A small sound classifier, trained from scratch: 10100 steps, 148.9 epochs.
Rows from block 9, named by matrix and row number. Each number is 500 + 50 x the weight over its row's rms, rounded and kept within 0 to 999. All counts start at 0. Numbers have three digits each. After the name is the row's rms in percent of the matrix's.
# pw1: conv module expand (GLU, value and gate stacked) (model.blocks.9.conv.pw1.weight, 384x192), inputs 0-191
pw1.92 078:496501477496503489500507472556506501504503533497467476536479501516498491503723501490428451511480434485466537500509568499498493483428558457513586501505492491506499473456556496503520482507500533490499520433498499523499503471466478500493502492503499547497516502580436528501503502515483543500500514497662500496497510511437499542510528500491502486485811507499457473499502495499503532498508507502390490498501505496499499567509513500506501500629739500500499575447496510492636497509502533491511491572492498546528506504487442498475500285621470487514440529497471499495471535565399505504
pw1.93 093:499487491504504469515496498576508469285499483473463454331456502528514512512509506510482492505391516511509426488496536473504492497469526500493517550483499531511500485586378596494419478494460498496508466491549510488501492495477459516512482509549517497568532497470491500502500502499500506496500537449501478506431501734499465340482386509564505502473502503498498498515433675502536479402485501501521469494299517564538474506499499500403541483533498500499679500501541527550497512500516619500530512630589501503500498586509497512489504515466498507487503515517470502500510524492499478504
pw1.94 134:491477508499503503505493524482465501494498527482577585471498501502396409498482499503573594470507469399475512527502485504500500454599446401526471491495496415481566546500620502497481466499501515497509551501590507494503500476526312500504510430493505546495511500477491495525741530424498499508493497513509544486506528499485472510504500542494523511495471494534567454493572503495499501513535506512491488431529577430503479334408479488501502517530574506511400502544516496756492500435385592546518502484498589495485535526500498491496419528513492449511374506499465512500562439501495446499
pw1.95 069:419477572510600310484500500415514488505479501458498494495497502528501586461504498489503488527549536502518496528484500509618504509499490500498501485500501534510501505511503498483556535500481500283502499500552500494533500503506482361496505468526498566512500490473411263502494503506399499494503344477406485571493486489519437500488525497506498502484492527497497501499502582365487459523467503424507515500518529511497543500491500448509657506502488488464506500505500518499499583505484515602499488500468486535494500251500500507396493498454500501507506495454494464519497495405519488539
pw1.96 062:482505506265481678517496497505517505375346497411556502541477496478512501510514498512605467512570508497504542507503585508499500561528516503524501498506510515510500565515496497519502551499471502490522498500504514495502491381544501500507507466427559501559461520555501504558514495498530495501520500581521510503524492292490501495500500501537491535518624525490504495500483531580398490498498500499501501513535473500581488492500517552505459559494503503535516529535511460634505500504494573549509467470526479441507493559501478519506500547528523487548685694401505564583546527499589504506
pw1.97 123:494533465520231486623466502475503497521572518382478516500498502504499490420469316486497539471499537503237498446505496510498500402511496479481498391494500373492364506492536497484447500500478504516515495493483516494480502498505473502497485499501498370537471498487513511498502473500513493505501492502545463495497498500530500480503498402493647522668477492513519505488500473474557501607499453518481499500501499528504529476501481512513454491511422458495509489500499481495535263486492500510507520505490490492498539506491508475523466503492479517491503518499499490493469493531490496500
pw1.98 074:510473526448505500447499552497499424552520467499534494503489536486498478504488499499501674498500531500539502481497524512498476499461492501520479401511479405497527442467495583512500487505501490524504627416482502511514471498550501508505535675491506484501493505308500502541500603611500477500496498421406482468414498481440495500499408443462500436580410492527522512497517518373443448488500407316379529529503372502563505633503499497473506475478519430473501413500479561461532572503501500520528496592493381505502482500504491520604495550487474579500488505494516541495481500471495409467
pw1.99 061:428492500505501498493521526455496473493504476452512518509515479526508497484476507500477579504504502505545468484500515445545500503722491512506447510409436500501496501500509481513502517641506578501527320492516507494496499570515505521522402502496500428569500498490510501500502488499481569497516491561465482498503490507522536448504472514500485711514216618490498524510516572499500432501501500519541497506492503507490497479516499563752489500505501493508498495506499421496484501488505547491478499451502516593462493501499471508503520566401481503511508499527511638500493485513461475510
pw1.100 079:468498678503517389489510499529498499476489473505485506498502583485501500528501526499539509495498506495488652533531500508417392501263468496642449504500524498485496475499493395505503505462500549492516500520526500501508567500508485494501519505501507626531507526510511500493500510502485431512550485499515504493515614509491458493535504498501493503498567221505504502516479495500499501494469497503504500503501503510507498500489567487492494496389367456500491500511500503501546503499478511496514577414504538503515347497495494530500506495506501373514361514493481357500457524428460547497
pw1.101 087:492510504474421493521489498503493201488469745506497483501515500505615522508529520440577457533488473502236500495496487487541496500622487500500498500465468491586498497513457493530514477548546551491534484502466482500492514534505496493461500535518501602528518483511538545490495560505495588483500501525529600500500499564507482497470488518554482538580511513509464503555500497434526598493480501459496542510461500507516496548508479461500501503487500454483488459499510596499539353493503418524501492500518351503507479464500546430502483483492499561541463517518500455476501542445502500531
pw1.102 094:505655501500504521509501435501495499510499494562500493470447498494532504499521527534488456527475551499519493493562500505507433478485500472498360518500458571527500501506658494503501496407499501525498501483496496547524508491504473541496435517501515527505503553507497520401520525468504520478443488449496655415495611518424675457500498451584498413522508773546496543555517477508517502497509536489571499536453499499310489488447501510484544492501504498506562466584500503499499444561317492493443502448514551526451460500513500468503516437525424503483414521516503506495492549471573498509
pw1.103 079:540499417551288501504495510485509508494477491491499518500497498481409499467534452498491493481533493502510700466504464497593494501297488377494495515494500460491517515439679499588651500506538531497485472485472501501528529472505514499494491326504509493501518501499479506504500499528416498500498491608369514498494503502524622389498490497499616512445510494478526500558454467501423499457511491522502533498498548470505506486499500467504500502498489493456562566520544498502506560552497548496502505500529501540693501488445495498473511495487509507517502502457485420507461505546395493516
pw1.104 084:511516553499406462527500497502471500493520549521537512507690423489539500501492500493508578503538524501546483492482543503510472500480495419505315486500500507523376487628504497495489506435509547494499500499498210479529499574570499552492502489494419488497497518499494479499472498511499501448509550496500519609502502494515392588434482460482507493502501499457500538497506411527424508456544472482534500496499497498500496500499505504562503530505503462462500515494505490497574700510476484500331396474486490478376520501511458498477499489341417502502482514499506500500499513493483502495
pw1.105 082:510501505553747498511500489494559551481499517401485504503512500548503491499501488489509491498500492505516509065496494500497524491505518458501500500499501501500527486523506490294495410375504498548524471516471496509564510549507506501489492549510500488482498498498474513546458493441514447499602499499521493506498501500462501498401474502484498503471578422502499584499399491444488500502529500495478527552500410492499505501484501542474515495494504498525493538515503464506494502527484501624500534498432560523497504507497501504499516489476498489499503528465499475468493466494511475497
pw1.106 068:500500496515512489399525562505498498482561455497543492525501501497474503474450500501513499484676500501500802504437495517476393608500488571526471460509504499377458496476502509498495505498496685500502502507497499490492495502499511518547493546496447497497498499462500499492504515305510375515589506612475498502500500499504504484506469530502502555520512475493503498502504487496499500502327489462532504476492479502500537522491509500500478498420512523500406511524487499494500508532504283472516532503508497516477489446507491484498513512642447487505578480491493394501526499496486501513
pw1.107 095:524490502496425479492490553488328497444506498499447491592485431464448500504528521505520500496495491506485376500509511487504567478538500495499498498553463574507500501558518468522475534470502505485438505544497616500510602478529652494498527517497506530499520762495462416501493530446500553500478506483509503505493500499488500500471500506507494464500503556501501406492500491498502462496432496628503479695500497501500522750424513507518551502494490513488469448395502500471507515477436503478495497494497580532463498467499502508530500512525430567501500644498504506548511504360493481492
pw1.108 078:489498481509501499499488539500504522439534467365500499490478422508532500500459501498202482501488492500505497526500497418510500420483491483508548500513501564498554498446528500501558491456499751535403489512499470494538498470422508471489543485418501533506500505487492621436503532419421483500488500554499500502405518450406548521499507500492500467563524478565482479499500569498564504519504503471504557500508454487499501687499503560478502493499552501489454466499482493502571500493425499500510539508506518505607483553501488546503433586449427511491513505526333459471498593440511542500
pw1.109 100:449497504545507472620515514433555481542529515481515506503556502486506501514495397452456472531474468405333504374493480499502463547603528505499514498490496321461519487417503540502362532488499494506556494494495500460540513561475501500487567484500507644509504490499556493497522540486495539513493547555509466495503519486498488507411534571488503619418500506502501531494468549523502490403556517500584488562519511501553501504494486500495494498471503634499474316518486511516511372307502603366493457525463500500513521515496500549509497457504500500444498505423587472489500394512502534499
pw1.110 135:499496507499515478560503497502483593493542488500504504482499498462513503459511164526503534487445461500619490477534539499501519503525517521508477433505506443521495500493507455482495498491424480526497514528503512509381523503491480488484512447493508448540493479468475448492474503503434472507499517505503553565500513487474512496502498497550483476488473495498477515492528482510522492509494524500498454489488503450500494532501508494468446516494494546361500509499422510508509531495508619558501493494495459493492540504923512536524480509500490491482499494581528526495464535505500495498
pw1.111 072:478455478497500510498503533501477462356500494481395491599500505521444500372498490457507523491583501442529504451514404449458500461554552521490436515501500487534495604501519544499502428463492498498497507448512500505478500490500505432507389507497507503440569486471500485564591448500465497500507500504499501489510483446443474283479499534509497516509486509444500492535491504524514505495474437481512500496501532505494547496507589477495518496494584503492459502499513464485494516589508500498504502480153369499492500496501474510415491453508603522499330495484525480487531581500493421510
pw1.112 071:499501463526382500505451474425497511513534498489577476497365522501504499447542504471400500587555500509622499491640532510459510462500481511534500484496468501375501502517485444415378458500480495503644487505381500520494500501464498529439512520499548499500476483483515501498488501532499501501440513494504441484514394500491368610514480404499429502499503579498505277444526500490389497522532507465533495500548488506468506495368502614492495648525422495500507510500504469534497508500463509514500525585502466587497501537504503542502503331457504419500445555496523494520490504509495515494
pw1.113 067:502497497508491455505487498469519557504499500633499494505493452503576507487498500569499454583532491503500490500507491505512498510446503514495322509495499500499516481512408500495502639465500502562579501500490520505513478515425498462511498500418500499523487500499498500581484511591493502502505497492569508500507501493548501505503268496477503496495503477516467582499497469499498483664500502450507510495420578513500500495494329500519512500522564599494502544372503500419511500399514420599518452496716431613498502491505492540487465500475516415512463367498500499486526499564506468610
pw1.114 122:500498478501487536469562497499504503371475507494491506500482491508577515522502409455521501499556492516488500482497502532626498502489498501507506500500520458500507501501534530535500488474496461501423369499542492499507505505500495469420476665512496519501501495493643496558499504553473135505440506472500500499498464518499490500514461499486407562500467512355481500500577578388528518498455510482499485514497482475497501529458498499498505483502485447532520556496448462516590505491505488513549476494500506499569470479500508510500628461476487370522504405498474499686500533530490500509
pw1.115 103:500599498503503473466493498604450501507509658508489513519493518500537496492491506494505478489517501509502479500590472454507505497499552497596589500435589505374504621556513502496500435480490498518504461487491559459431494379495507485477500504483468522502507468578458541487522506622489516480520469495502490491493490505513422492451496444580515455539429420496503228463521505474487508471563503477450560499449446500501498452478500540507500556597500506485497501531492494500492501496506527486453428498487477796506489496506547514524501319448501500497494503493513511455488523522506534503
pw1.116 078:513495568471499510455529515479512586461510506502466492496500465497517493446498568521470525504481494444362248450508500480519474226519507499500527487509491499475544485496499537456488566419506523553454504492516596500594559442501493518458551502479495505505500523496568518556501586547489516504529500630493506500479502525502496505505552504493506553483562488466500500501467356589442455693498484497512508490412536486419501522472509496492565497499509439506500483531492489493505460499497464501492457491477507489506506487521457507475500475513505496530500497392528492504281489407506500476
pw1.117 128:351493500498509489536501497498535499468417465542498448503500492476502550524529499496544466500499503502447493629445486522536656498503477499499474477500515489539502491433494505487528324505474455671460678504508507498504503656517479500517409523461389459493473497494490493528466494436519519499721500503518489500512506468507489479502503497507520507511731506510472581555500502492494500511507500500544498499500493355541489501507509505505501528507389500462423500478527505520517469496489535496486500475517513487503412512518629497501480645509480500501498508533450509477503493516441496486
pw1.118 079:516499490521441484493499487500484523514498463562510485465539465538529497500569508475499558503497484495560479499427612491478520568463501495511549544498503597496499525501500465501489510499488531496381476506547475444500494503478510500499469503526512483427531495503376522500488493417500491508483495506582494555495520505492541481500513489633558520493376493521521492529497449491534478485501498538486496513505504506483524501497464499734494370500408506507457528520506481575501489563553576502499496459452501530503512497498495499371497592444427537793569495493552493323468510659525500492
pw1.119 064:499479489532498519766468487498340541504399510500493366619515358424488503581501500418502532502496517500504518499502510501525505551430500500512533554566500489509499333524477493471502463501503500502498476548451504499232499502525474509515505500461494499500508503501494500605504486479499511498551482484499499510521484476501508547524523499500502519496447490499485472536511543526498513393545462560485419486374501500430524525498581500495500495500497504497500493500604561502487500502544493514503492498557341490509440499480606488504500499494553514500506498486516500501492504499399409532
pw1.120 078:521431504748456500495508500500440512522481482500483382500576496453501495510500507501496485516494565496544545480514500516502510490534495506442497499503427446471518507508500463490378555499524473510506480504501489502478522493501484489463499387500408422459426625451489496567499499498499483503498470492447498611502455512500497480511505501489500502507455516459503548549503598394493502498500497478417442550494504532532502482504550536627602508485270505514427522458504512522511503490537496497500512404501601501449497506490500497456500488530302503590499467491563631500355563514501506485
pw1.121 080:508481499501500412536457492499514477500527500498502389502489501481500539507473499499498555492503500456500514480521583471468500512503502490500500516495503500513500523462499475497496502672500500488495498497502391513524496502518504251488506498500501452517496451494279509459477512513458485501590491489499506500489500499503500457511505501501503540501500508495502490495502500507495506703616512500433480468483499499533502517882503500510503499505502499521551450518506493502512472437488498501504517452499511498380454530540510513530433505491495491482509506538508499474492569500559494509
pw1.122 077:514506514519509496496504500489501500501498504466503473497499498394491500674676493502501556503503499478420521500490501508488500501677543502574499562518458501498525500475510511506494496500495292571527494501501573524498507510514501516520501497468497484501452499505495484494500497462501499499503501505499426491458523355496517490501503498494512466405530501501500504512510609571501499500489507388503507505532483500511392490498506500601571501625506501501498522474560477496496499512501500492504501502487504474498511546492503523439502489611453493528535506503500505500411855483522426463
pw1.123 083:462500466497467500513498499502455505501471386467527501572519491500508491512480420497502500523852498495505506503493491484505439502527492498510512495506477499501515500528498576527494510570496494475498637482405499485381501532446499445479497513503535551410466482502497489504499503517482535466501499511502464484471445499380503491518499527499479573536494498700487518521506350499501498495581491503504483505591378451479514497490454467520485532566455500444515500489501510464500430566497493504536528575499490407512496500320527499499578482537508500496492548499496423524452446461575508575
pw1.124 089:539496514478482474498501486493499501026518501452475506371537405499502508368491501514503481427502480481503561499495500564489500514597498474498449508369500451470466500500443503470719528441467553502515470502521501564499499491500502529492511576492500521501519496517499496507374497499499522501498485496511504499500526400504484496500501553498498502571500524480497467498502499519479520505493495500548442522489505495494490493522503467456490508484485500497496484504512527520500506496502449430500512507450554523517500528516509521528524544511492473499486480478519508429487500518549494532
pw1.125 084:505513507502497506478529506504510467490500490545500337499393482608491496523486510503501513508502521449501498496474484503460503508514503478503523500495479524500497503468507521495537525443500498496530487492513502551531488537504492498500725560556468473501441484499532506516426510468512503502438512498517469499500502269550497479499523473480507563251492534495491501554492506613588507576518502427514519500657492492596501510538513524347504498462499548510503509440500521507448510482501491500497539494500411500506508417499500481497498467499480564550498496511501499500685513577469666500
pw1.126 068:482511535480503500529494493500468502498518547500546479511497475513521503444503517505500498539524498501499488510427493500516458468585497499520510500500436500498451492553540499515507503495486498495504500492465507499494568501516510495504502495521488511483505499564503496500494590518367473500500499485495518518502486504500424504000504446499516500499505478576495519502523473486483495500497520575393500491502506497500452447505514520502506485505484514498492474504515751508502591545486502523464485501510466520499496487500485518507478497489468479495505543499500445505471501499481491501
pw1.127 094:463499583491501560500484502541556501495498513477425512480466472500516499486714440503504529510489497500467518394504447538493496505501481493507649526502449506500594494507519455517584510505576585494501507549502483497510511500508493493508500523627516509507503508518518506450494504617504498518489499489480561505504500672375501501498520494533498578487475563498500474485458493517496429494523465506494491475499500507604584505543520486507500512491521492490510434493447501498534496485509461513470353502550502483504510464499292501496499505173493501498466467487517548493480452515527496484
pw1.128 081:500484533531456501497502499573499503506493491482513433497477490536487492495531483500507553514526501514502528521576493500640535490488485525503628601500482523509511519499498460490280491571501503781496500521418499500514496491503520504565500439485537483499304642497484500500492500503545499503482503529477513427490506521503512507489511517499398561503493534436520502380497495512465432501541499503504472447512499392506539464502517530488502490570486496478495504464490492529500478440504485513495529523533487499472492487493517513501497305660500473481496502498487643501399494532494562531
pw1.129 093:490491501509498499486489498505273515510503473464513486497434499425385481506583362618502499486453687479496522470515565500511494503494456483507522380508485519500500488523498493524491456568604503493523494493499424525503499476546445217366599508626502404535510489515488511350505504530502612510443504495550602500513528499503536500507497516501512506536508504507558432503519467550497621479495456491500501520494525516532491500520496500493453492488449504501492516599420503507489487495497518578492517522493505501504492500500457493500502541502516499492448512495501527507419499520463507496
pw1.130 094:501507502405461506500580490486503498436496508481509495476491504499499484445485401501549485497507512512613496432445500492463703542523488446496496515529485471509500467527505533509502503442497500501199499524494504483501510495503505514495475511489509485490500506580501490566501559499504586523500547492492522511488487433531452504510500544486454507344443500504562486505501514502533502441487501536539485506499500485610509502495511500504500496500528497480517508509611491563519655502497512511469502624495239508501505552500497500499499503491284501499510502534495491501511498513458486510
pw1.131 062:626432498480505500445442497535474513520509529571527513453500543524462521500531564494506566511538500499512588500515501493514506455507476527474502569524500535503542577475582499438501500499496502464497521500490507598641496500499494498495578468507495514498499455502500489501492436482492628509653507485581490499500498404509645487881501492493545571543500501480379535467563480453476496535482496500506484504503520502396475495500307503537647506500488453518542518489500500494505502493494500506503498507501551486496483495493490510479502472522488494516502496517503506509488519472497504500
pw1.132 069:490524487449401533453486493506344525416483495461536496538500436554501501495499532615498472489551507497509499474544495472512492497488508504531555511623619552446502529451519492509510504462500496493399498498498525489436496502499504408556500500496574229500506504503494491512532458539489502424499528453504494511491382484500518494361490480500464501553500508502498525509497475473496517500509491508464499407497496497474505507479501498529500502502498522500245499468512493595499543476529551498521520471500532503531483498516499454502496491507500528503511498790517482497548491485528505439
pw1.133 094:484500509548454500481519499470504498575580486565523495509471500537435516506387350509455316482520499499499493430492436505427467506492451498462498377495478497501515505497503446499512497491500506491469473512475511543504493515530507530499499488396529465556476520481502506520508486476505471505526505506499387505438397451494491485480572500393533495499463521547472490412500492373500496515490434510488570542518517563540466503493522669671536354503497500509471500471503517466497542435496498508522501516295496507563307450501397506487495448507498577567508381503483493500528506508513505499
pw1.134 061:510468484496554524495490520523487935559538497499545495502463500501521501434517474501486562463506542506498498485509417687525496495413498437499446501474501523499484508504380492481497514552530488498520509473502500496518529529491514500616438528487515613490500502480513502411533502502501501476521499483493512519428497375633500499504461539495485498468498504476504502507500362560490500499518530499501499502537502496499370544562515489516545427470498522493526498507501496519484599478440500497496481498503501500552463496509500521500505522530469510451585465505524499540472478497467505493
pw1.135 060:491510489532548500495487514499507524500490493497503513512508527477523500518499496459513518498461488419487554530503437488499627490441502501502500497490519504489494486443480511493727496480455502501514494507508527492505494504525472492623500479510479546476518568500502487551536452373496520511433436487504510446504524498558497481519501501488236555433510506494506510496619672540502477618508431501517514475500286506482503497499518501500508473473507486482502508506512506523487184471481537496452492497505499507501479509499488505520498531512499492495460478503553492490512514442521499523
pw1.136 070:210500472496511495568584476489501483223473521385471387516518484433491532420498500487498508652493479496506547498518493563504512503582498345496470519532493499448463503523484506518529481514499512498491502506511499508489514436488497503618499498490501456464507515502535495481484490407414505535485510521537530479553499469426504470549497551539501492514554500501478501589502498492598492500562450496496581513500508502486558497493507501501574500485511499524505477506488486517499475613466526506491487509332495496608487597510498498508519473456507525500516504495505448576517501558575507501
pw1.137 055:601504545485497519287501390492825494371498501451534482480502669513519501501490512502476493460504490503494496507457499772541500508500500490491559511497454505520530435500470501520460475489485449461539500527425516512499511488504520486499524500415463501510533503500499508502644492501519502501458515511501517501428495515499520496492517512479503517431565502502511514482511500491493501525536499500501508493524507501501500525554507500524470497514479437500505488502516440500467467463419504511498584483428713503505495546500499483482498509510515517505511509496490502480505466501549460498
pw1.138 079:439492509507516500559507500489500503501500495698551502506580505501491500498519501500518535471405520504502493501479499499535513504488483520483498500499555498500497502445498511672461500508503499501403489518546443526467414459293384490484491505471494499500488387499500498487511481495512500508490520491496498492519484501500499940543477499552498505458485405526496465507499511501512485587501563475421505504498505487452511503498352471503471498470495519497500500500502492500503501500532497500500539500492498475499462550498487486498431481511519500497504500479516498507518509500504497509
pw1.139 071:510497500472518486512501491499498500479489462487639489520497488503506518522473492470441465449390600490495505500501489499540500499601476508367476643518341520500461502501513367502418501500503505616493476468503488496520519695517484471495502477491506498501497623512501496514494494489545512508556502489503523500497502481485483491540505480487509498495526568384502661508537449495525517486511501495494505517475471503544503496484508507553558443500422390470499433516523499505518500533503400501485496397503504402482412463492496503444499473565536504458504500500557661585254493472504531500
pw1.140 059:638529583232500499505496498533427517511502411547461484508499536464508499494509503330492507487496537501514505467465497515487526369503356501377496466634462482449556500451460363501502499503489495503512541499487543463476500572462501505528496500500502497496500481453509508482467493503505483505497551515575500378500486503500455591560489506511484484504558492500490379496508502509461498509493480479438474500523487496483494439452505504460514485498494483501472503500530484506507463512502502498462435390486487321499490501498477543483412565519504463655451491497535499657436493479437503499
pw1.141 118:505500510497499504616227493495436492500494633521499497489459572501475501498495457497613523496522508490499513458505499493505492487497323504501478502493525480472565487500224483499500494522501373506610572504498489511514456492482532494485548470580524517507502544375501501527498523480533490518488528485437490541472516505525497501499487441444500432514528517501500503504520468566499573347501567592475482501491480505576509372555500483492606461442508524503517498522480500484516561531495464486505504545476493442438503480509500473507501473487548501392484514445535494492454433508513536503
pw1.142 104:500500557508523492557500462497492496489500260575516504492500500553499494566475500414499511461485506471457514525500501504501539757489500543508399521484499464496582496541497488503526500505505501505502499472754484502452477483536521509501520539495494484495475491490501491504485500472569755500463487495442543501494619502533507481376430560466482524501506517480478498513495508464498496497500499521536512506398503507496498486544520463479460531500563500516501462522487568534482468491511507508456498514503500500498267483508487499488570519492543523528503494500512511493510521501503503510
pw1.143 071:502499471493576490475411496506493499501515508510438512502500301513500508505504503504482434543501467487561501503557502509497507508502433494499527500501501622490522505504502503622513513503500494515487504493595552498605499500502515472500498652498503457505550481480546466499525500504499339479500502498514501497496503613527517821494503498503525472494497504503613505513498550389482502515541492495497501517493526500642490498494534469457504500395503500456523491506452471490506573507504504476509497531629500515503493490506408499374595453546494443501443339502494512500501488520498501472
pw1.144 099:490492232501506503546456509541524491501499573529484500512501524441555501492496500483501502499501438525499487500436501487499508490412497496502484503506498510488554486471517500524547510439497502571494479532498588500531494496501559545817449481396515477502493498480467508435366430523547529429495537218460507513477526441414454492499486491502530479540477479499502500500497499438501511402520502527503513496457505504558543561519508569500509501478626468517462449474522498502497500510487484483497507507500522519521505450505482418503507492558490483513572491509401497501494501500499504497
pw1.145 097:490533503495465443469538540497510502499491506485584480528497497450491464493895545500492479484486498500448405496585548511470505503508509500502500516502499497490505492504498369501515537517482488539506495503534547506514510515409434503504503501517486486434465474503512516470499491524497453498479461413569500500501493512501491484491500462509495478500605499488380458500529562516500500516520475502447475581493493531458476513509577500500483624621538500478498540467506485448558533500482516516500500522508506458565511431491339535509505252569510474523504534500505452514492530521494537491
pw1.146 076:493500504510498523507500500469492503503377509550501447489500500465511495508577495531472496496495510500420517481445500500496499415835501482487505492574558499423464503499499500501559441505499500499534486500507490507478500476508501499506517503488502410510609497541496499496500499529463511500242491507493533507475532743495484487484532496501475518504268501498552441618500485493511494491500498503432501603517506513491492528488500484444495484521445503516484502519500479485520575531512495585501521519500500495508506474490492501501495488478507499481491474555490484498413503497491418502
pw1.147 076:487502440471521511518503499468502523506507561501509582467492507500503497485225514512555585499533491479500499498501398494527499534471458492502502507498502501600450467503491507510537467494470524345495461504502509477465451541472493501517473501499484482560468440466472497490513474548475528500477499497530640510500500498481537435504451602497508498500392499516512512646501495500501480516487496562517681486500514465319502501470470526495453499444498485497494497560484549496470491490496519497485481502540496500528487499511492491488503509365539526497490464500503505460817488499508541497
pw1.148 061:500522558519512315472514535512512453469501498524513502490522475488503504497505503496501506639490492481500283479509492448498454373498474511456516487462492535499520502500498558468504521563500499504520571493508644548504456496489492500518483522464499497503502454413489610539421551379489433498500486528515510523485502480506523492502494475494577471440523488490506481486501456707565497611577441536465501498322441499411503501530491506453502564483529461498431499563497499470293485519539500498512534533455500520459492504496497482579469517498493484498552451336470482500506491507498490517
pw1.149 062:507485513552669504553485500487494495368506440488500533498499503507497499503466457502521525491505491442500497561805498492518493389499499497526501473499490563508398483360468498485429488501500537487487499597416498499502500494482505624517501490532516500500508472508511486529552498514464544458484485514544523500529488497500486499486483544571524499496519562514500493479525494499459500634508487503321560491532507526515494520502571455490510501492447500517311477529413486494550526499543572519497457524495513509479675453513650559483540489555502533505499519507536494556473499499496501544
pw1.150 099:495500657535481571459503527517481490497516489505499557493503510510506411511521501388531499500502528484504500495420516619421487500522500517498456501513495498513556491488479512441508463504502496522636439501619576506465496491515525778502495487490501510503499522494509507458496515478507527502500434505519499499502512520510505480486492498569413488513471495556532491504496394506488494509495515422499493491503502554435512447470504487500476542499454559501251490497526477481495505561531542497484523500486220490503495434532500490500576508504533502616469500500500596470503484482519441476
pw1.151 067:662498588518508493502670512673486512500559498538469498504502449548501519503539500502511576444483473504543484499519448386509499495508501502597499500520513506555526498486498447433622506434471506501438561453457503516495491511535500505464516792487497488502516501483517497522422506445499452499486505507550518500528487503493536504539493524510538569509444548361454514433499490505534506495401495476514505500530542518532521518400454498498519534506500501498581577501500508468501501506495540481504485513469473637555490501492522498483505494298564465355500527505504524507569490507498498478
pw1.152 104:384497500407487530491638508509499499495475454539494494471523492500447498500501472504466515547504473508577526512477418521458500500504500544468502500483429512503478501402523487513521447442472506578501702331349540504507555656568584518500495488531529517494497493369484491500493513500499377510500503545552477500394495492502504501529533528453496485466508648545505500577501520484489500466461505484499491499509495493504501462428529516515592504516467429500393504656529499470505505493500489502510476444523474684517464474500430506497502570539449499485542545483525477497552514537347499505
pw1.153 057:402482522504463497449479505510608460499468456474529514484475539500590502502504539445557477478563499509501531533477320490500501555494501505531509509593499432433500509500431494503509501533503513501578501481491503538512545502525502501477505227499502495625501499495455501473517456466451481516499500531523458404502500484501504502520487507486471435488521505515480526585519400535504485494539504514501510472503524504488512522501345475470513500469496503481529525458469497591491598496500417493520499546375511437507488531502265560485277498459506523570501514506495492434489443502456511479
pw1.154 091:448505743501405440619542435503588496481476542497471407500503545486525514510482498497496455500503507503391508418500487505495509511577421480425512479500508462414503501499484549492536514493501469501636500506239489505511500495470554519497564495501512595674496516449631500458431496498500499504535536504566506498502434465514501497499479500483500503569498495498498506495493479500508529451513587428510470492478514484467557497549519498469494503494507500495499503456519504554503447513494620503488498500498497408499496415491503283503489504480468498520504500595560500469476499490500506498
pw1.155 195:481491477465498458439482498517470506527550509486548516497445499539474671500517491438624502557486473498460477422508503457528902515500489490491506482500391517509497499456497462377511501504456498503513523494527490491500444492473492499505511513511503500488497469516487578537511472489499465463528517532538521414481513499616428474477493514497494500498455441484552473482555483407476448493364502471461465489542494527495502499477496507495499500501471590495495528484558511512497449488505554475500499490499525519512290503411563477491465508494499471502500532517491498460403569535499501473
pw1.156 103:509499486499517522362508500487461494695452507499512505522500498497507496474486500502513501505564509513519400484500466476474501549500456514479501348494486506506528504500487496488506520521500461485445519532336466507508526548450514500505666460497396491458508573617524501508504500476502534415475586420523431498583602491507473509549491503577543387460507505506372603475477489574536501410498484594453450401530481499576524422418462550549509490508497440487458489521355501512321494508502427390506508502435494524464470428486516488493493466484442491510527447507508481531504521499478514500
pw1.157 080:527523506509539482481535495500501506506514523610503476546504522478460498498499508501359512478493500501502501453504414535356525537506506325521495537501500517471480500563845500663536523500490506494584499502641517418683494497502491487517509507458488500501503486505532492507501491415464469500507498495511464616504627499496481498515418615530475512489494488509505501500499555491501498515498498574483519487462485510563497486494536500500497467511500527498490496494485498502519500502491500508502484420500504529501500551500522502658509486498574605500500512448426479495483500500529488492
pw1.158 098:533513511504495522465488503500513493437492494508532531528487464502568497501024474506453492513502513502501687489501431502479505496496483558617500404350482461506496519495448508457494496506406537495509510510489566462498503501503501493489500542481518502502511493590544501475553498506470516505505499493516501496505544482515501500509480501556430488536481519493498444386500497500501498491485488517504529492503499501507500479497499495571520506559513517449479501506495653493520496489480540502494530482529498437594498503506505501508488616470511500463511485488495508490511498493482511513
pw1.159 085:505510895504460501503426512497505579549495491492501499467519507505500494497481501503495506510500476486508499369525506441500497502536523606487494498553500533596570497514481487512480501542501507460442508526454482326522500464503486423469590365487703506498505470504505510567539537500517507515502464546496520491506483492516525376498499523530500479400633500525503514523502454466662500612500501500498497474498502498507500500495565496494561493500502500500524502504499487496501498483514522604502507507502494503491505500496443499522544497500500487520516493504498459501495478499481500534
pw1.160 084:555498486498503497499497532501493500443514588719525499524512538519500499380487511499481480505499499491519468517486469480415500449484498504515520366512442501526537489524499616297570597504498624494500511411485498502430504305504498500500500561473503540461505437513497498504493503492492463464461504507501531533510498481499499583498490486500432497502462486512499500502511498495463501504502510488505506501497491513505499497501447503492500504528494420514500496485501497493493510487481495505502514490536500497500600652499497594483499634455500474517469493501496481499545424180521497541
pw1.161 099:488504532529539536567558495508431502527466498473510508475488480400538505427471500504498543496493504501746543519498490497379499515520507497506582375485621522489542501511503516486498535502591500489497502508495504540486417511509508500520522531493521495512485503400497506506492507595504490473510494503504487551497502563505510536484431534501498506607497523454533503491526514451494508501542525515512499499461362506502504499600549515413487500505502550500433487543497489501557502516501570503498671432414543497411522473548510492499502450494472517492498536504490632527210581501513625505
pw1.162 052:504487514161491489516511509507496472473507510501509514527497500506478484514500501508495482527531528507500502521488758472391502718505535497500573496500503479495487496541476503679463445499502486497527503500473477500502499585458513532300499496502514501526492498579499548464517501507425480496500476390519469529500435498494609472482514510531508515542515500485525507503329453490482485429476504546530495503535499505487495490486533491513497516516500472501500491500512491514481507500480485505491510500504496502500583520499501499490509434503484540499496485376498511492464479497499501505
pw1.163 131:500499395500444510513515500579492468497282455551498501500511503500481490476501487507502502586512499517477491511484504385502497470503503525518480398499501308514429497496369509499504524514500500510523505465501498500514522482508498599524505489463445462463497494499496500575590460497486499492430501479499489505511500531508466500503416498536501506511513470392481495489432512469488520497488498495522500074435503493524500520498503497517472501511511517498487503541484501489492518482492499489502527499474678436491487474498491486500498511533509519535494504529496494519527473522526503496